{"arch": "convnext", "model": "image classifier", "dataset": "rendered made-up planets", "train_examples": 195000, "image_size": 32, "crop_scale_min": 1, "horizontal_flip": true, "targets": ["moons"], "num_classes": 4, "isotropic": false, "norm": "layernorm", "activation": "relu", "mlp_ratio": 4, "dropout": 0.05, "inner_norm": false, "drop_path": 0.1, "patch_size": [2, 2], "depths": [3, 6, 6], "widths": [96, 192, 384], "kernel_size": 3, "mixing": "cutmix", "loss": "cross_entropy", "init": "torch_default", "residual_init": "none", "optimizer": "adamw", "lr": 0.00079, "beta1": 0.9, "beta2": 0.999, "eps": 1e-08, "steps": 8000, "batch_size": 384, "epochs": 15.8, "lr_schedule": "cosine", "final_lr_fraction": 0, "warmup_steps": 240, "weight_decay": 0.4}
Rows from block 6 of a small image classifier, named by matrix and row number. Rows with one number belong to one neuron. Each number is 500 + 40 x the weight over its row's rms, rounded and kept within 0 to 999. All counts start at 0. Numbers have three digits each.
After each neuron's rows are labels from the 100 images, of 14848, where the neuron reaches its highest value: "peak on" is the class under the peak; "top examples" is what is common among them. Only what is clearly more common there than usual is listed. The data: rendered made-up planets. In brackets: how many of the 100.
# fc1: MLP up (model.blocks.6.mlp.fc1.weight, 768x192), inputs 96-191
# fc2: MLP down (model.blocks.6.mlp.fc2.weight, 192x768, transposed), outputs 96-191

fc1.192:433457472527528493531490505477560519396527498534520537533543565550447585551464461452542499463507527505504484498500454443503546478418564535470517494568460548464534510512495454583478514507509479453491441528403485447510444543421511495446458423442511562506492505514461557529528553527519497547
fc2.192:512535495477540536497510529414580503497555510486498490523527511426482558547507499464500525473448505443474430548542469479508475581581494523519556529496481553445462429452569468545528438519524500486527536497501543487476481465544463545430529460525473459482470527469542427517508471505489450469
peak on: ring (29)
top examples: rings (60)

fc1.701:507468493497496483422488435477523495473480558381509530486474489524501495492473486491479524527562521437456521486508493418535531522497530512527467562500522487518505469449498493553541499472460451526445509534472540514525473474512503498469458608510454488544521569478440524435520454472463511492
fc2.701:514513514574523579565454485485461546469518536498504434523509564463529505560518501478530475511511493461431363498479475443526429512498533474458499569520525536516496505500399448485525519511530541552456512493514520438534500507569536501429506536563524546423480490441451435500522545451476489582
peak on: ring (36)
top examples: rings (62)

fc1.652:487532455510490515466536535538519565504461546540523495540548528496481530461498478541547505613514534420447536502571490454469510474511519544464440559539463500519561523461483503478536548449440410563487492523459544506475511524516545510417516585540500533483462518546476495457440553534501483537
fc2.652:507468454508537467506528519546467550457453478450505404537502465519453496444521535513470474518529489423506487552530507562534463481514520512461561495451546574489536500454518518452489417552522533477503458445492551508564521518446491571448609518487513463458561559548473405508445546529461620510
peak on: ring (28)
top examples: rings (84)

fc1.345:505532462428475545518452490506531490572512478623532482508525470505474540497531452494502406576500491482562437537490541489517459485570491450502498540556541464516489484588534498450505491457479423485506535502491530465514518489444457503462441458549487505492455540455487543508533599526496496431
fc2.345:545491475485485487467508483582497545505470485485493503485472453571524467491446548574489427442483555488454475458510481461480495497465517471489584590448488477526456469516422480513422441564465554491483505417533512452549505452495505515478488552508542527487533506565475520503442463488544583520
peak on: ring (50)
top examples: rings (62)

fc1.138:494548535441517452486519466497503488577537538523510493609622451494499569532521514469503491549556513521502524437485582457501543531497523546418535480487463488492477551505471458560459580526447495474493530461578428491468517461501525477470576427536534465467549494501505525470510510440579556478
fc2.138:582507444409456472509464480490493541522491469498452471520479464489500466524536481484539518499519420555519556576417539366510517477517487446526499579518491487508541490476570585463447565505452476514531478513474488520530489550519495489602483508443487504518477463487540430491453501506540443507
peak on: planet (69)
top examples: glowing rim (71)

fc1.608:511532496541474577454519500448542464431474501448514520440566472557508531541521479553525451482540526460464551553526446554481496461476473526515455488530531462540530494557541441564453445557471484453531471552529428475504541524459539553487546533470453479431465485505481467505520465476531480515
fc2.608:558492465496524509514439554472456446523468496513501498462430494509479472501529467550554472439502518529452627544486531475550481488537530541493560518529496470548487431460558470432545534539506597491528475536521509501482521524499549481505566484539504505500505436440529517456548494438507399530
peak on: ring (38)
top examples: rings (74)

fc1.247:561520556449534536529490487471520442524481485423531469522463481532501520551529534507495545502457503442498520551505418467474546444465495451509531505441460522531487508453481478482526490418554441534538516544541512503465522441523454506467430525495522492438483533440525546487496405545449525494
fc2.247:471484465568476520466480477547470527503476460485571414540510521541500577480487518483515510556543432546486421520486501415463478499484555458488499581518520542547541549482507455484509428557451548529482499518572467399520453505490501511430519528451545546461509440522534446532497460483496526495
peak on: ring (31)
top examples: glowing rim (65); lava world (35)

fc1.735:531525519556477554527545539389528472485553406529548498523540505521465578494480538527503465540562478465482447599558494484523649510473488489549461517521475478504512506471540477568475494458539501518466426469464451519516418436516478539520477468497559556495471526505415541518578524488524533415
fc2.735:472502560522505500505519483539503457440520430572560459468520501502488541470518479488522555515551480480571468486477529438477578567524462448482472508471421503475534457565504470554519466576510508473489509458535461457442453492489517498498438526500538550487480486494470483497575629462506480514
peak on: planet (48)
top examples: crescent (53)

fc1.375:484471497500527534527492493498547560551548515498570563441524512550514387471509448513540478543455537468505536477579437501442414535481541454538450559507496462497461497427461450472549442488477478534533450566407478506424506469547505514550484492513517435481485493546444459503453548439452471545
fc2.375:497548527510504542566434484505505502448518460523520450487492502522458523468546464473542582464481547478471427532464521499502482546448494463512562549443496544551449470452460475432551491543484502534509502486488465463553475532540510547518499467556493494511538538536502512517493471452545471513
peak on: ring (25)
top examples: lava world (45)

fc1.503:475466431510531500446469455501519525571521501615478528559581523486487553475498489489471363495557522524565568470520551500500546518478486485457524468523462498539454522511523510562471506519506483551533534514521471512559524504438449456517553396499536474510454526467478521519537553510482495512
fc2.503:547515506396534473502503434562511540552532467527511494456542511464497450544509507479512514515485482466511524585471481414463474558508556523489512557499572480528485488447553533493512518500450552537434505462421467488568516502540510525624539512495518539425516485499511435506461480504455434494
peak on: planet (54)
top examples: banded gas giant (34)

fc1.494:411520473495459550458466508506534432419485502470465510466516562490534497449546495530446546581524480447481522476426451507533455552532560523487507541523484495444508526555491478496495582506512537464506563446554492489458471523527515524483472508536550559519548505496461492483545509464503512476
fc2.494:497527454496553608511511521404519517528470530517490340499534503512511493541521482485521523502464513579479508546541513533488507483507516490499463511456557472531537518507527514488464499470462483467519480544467595445478494594463554509448507495441473472503438547510450497526538465533498548456
peak on: planet (64)
top examples: rings (71); crescent (55)

fc1.629:512477492398519514494458474469510549481507564519551525505526488521502497529466449452533375532471486396478514499490488472533463425523413438493480533463494543527509491522522526494493490530419461498561505489454514590483522499520546561485492579533522471475535498504479514425521537502446542526
fc2.629:468484463455565554541499543610465473472531482504539475497469547487504410428464556541507437506493503414454500519521503393503458485485531502460515514489514488486502519461461447463512472554542555490466480564521449421535449494517510478534586479518504502441510525487516399491504461456472600502
peak on: ring (52)
top examples: rings (83)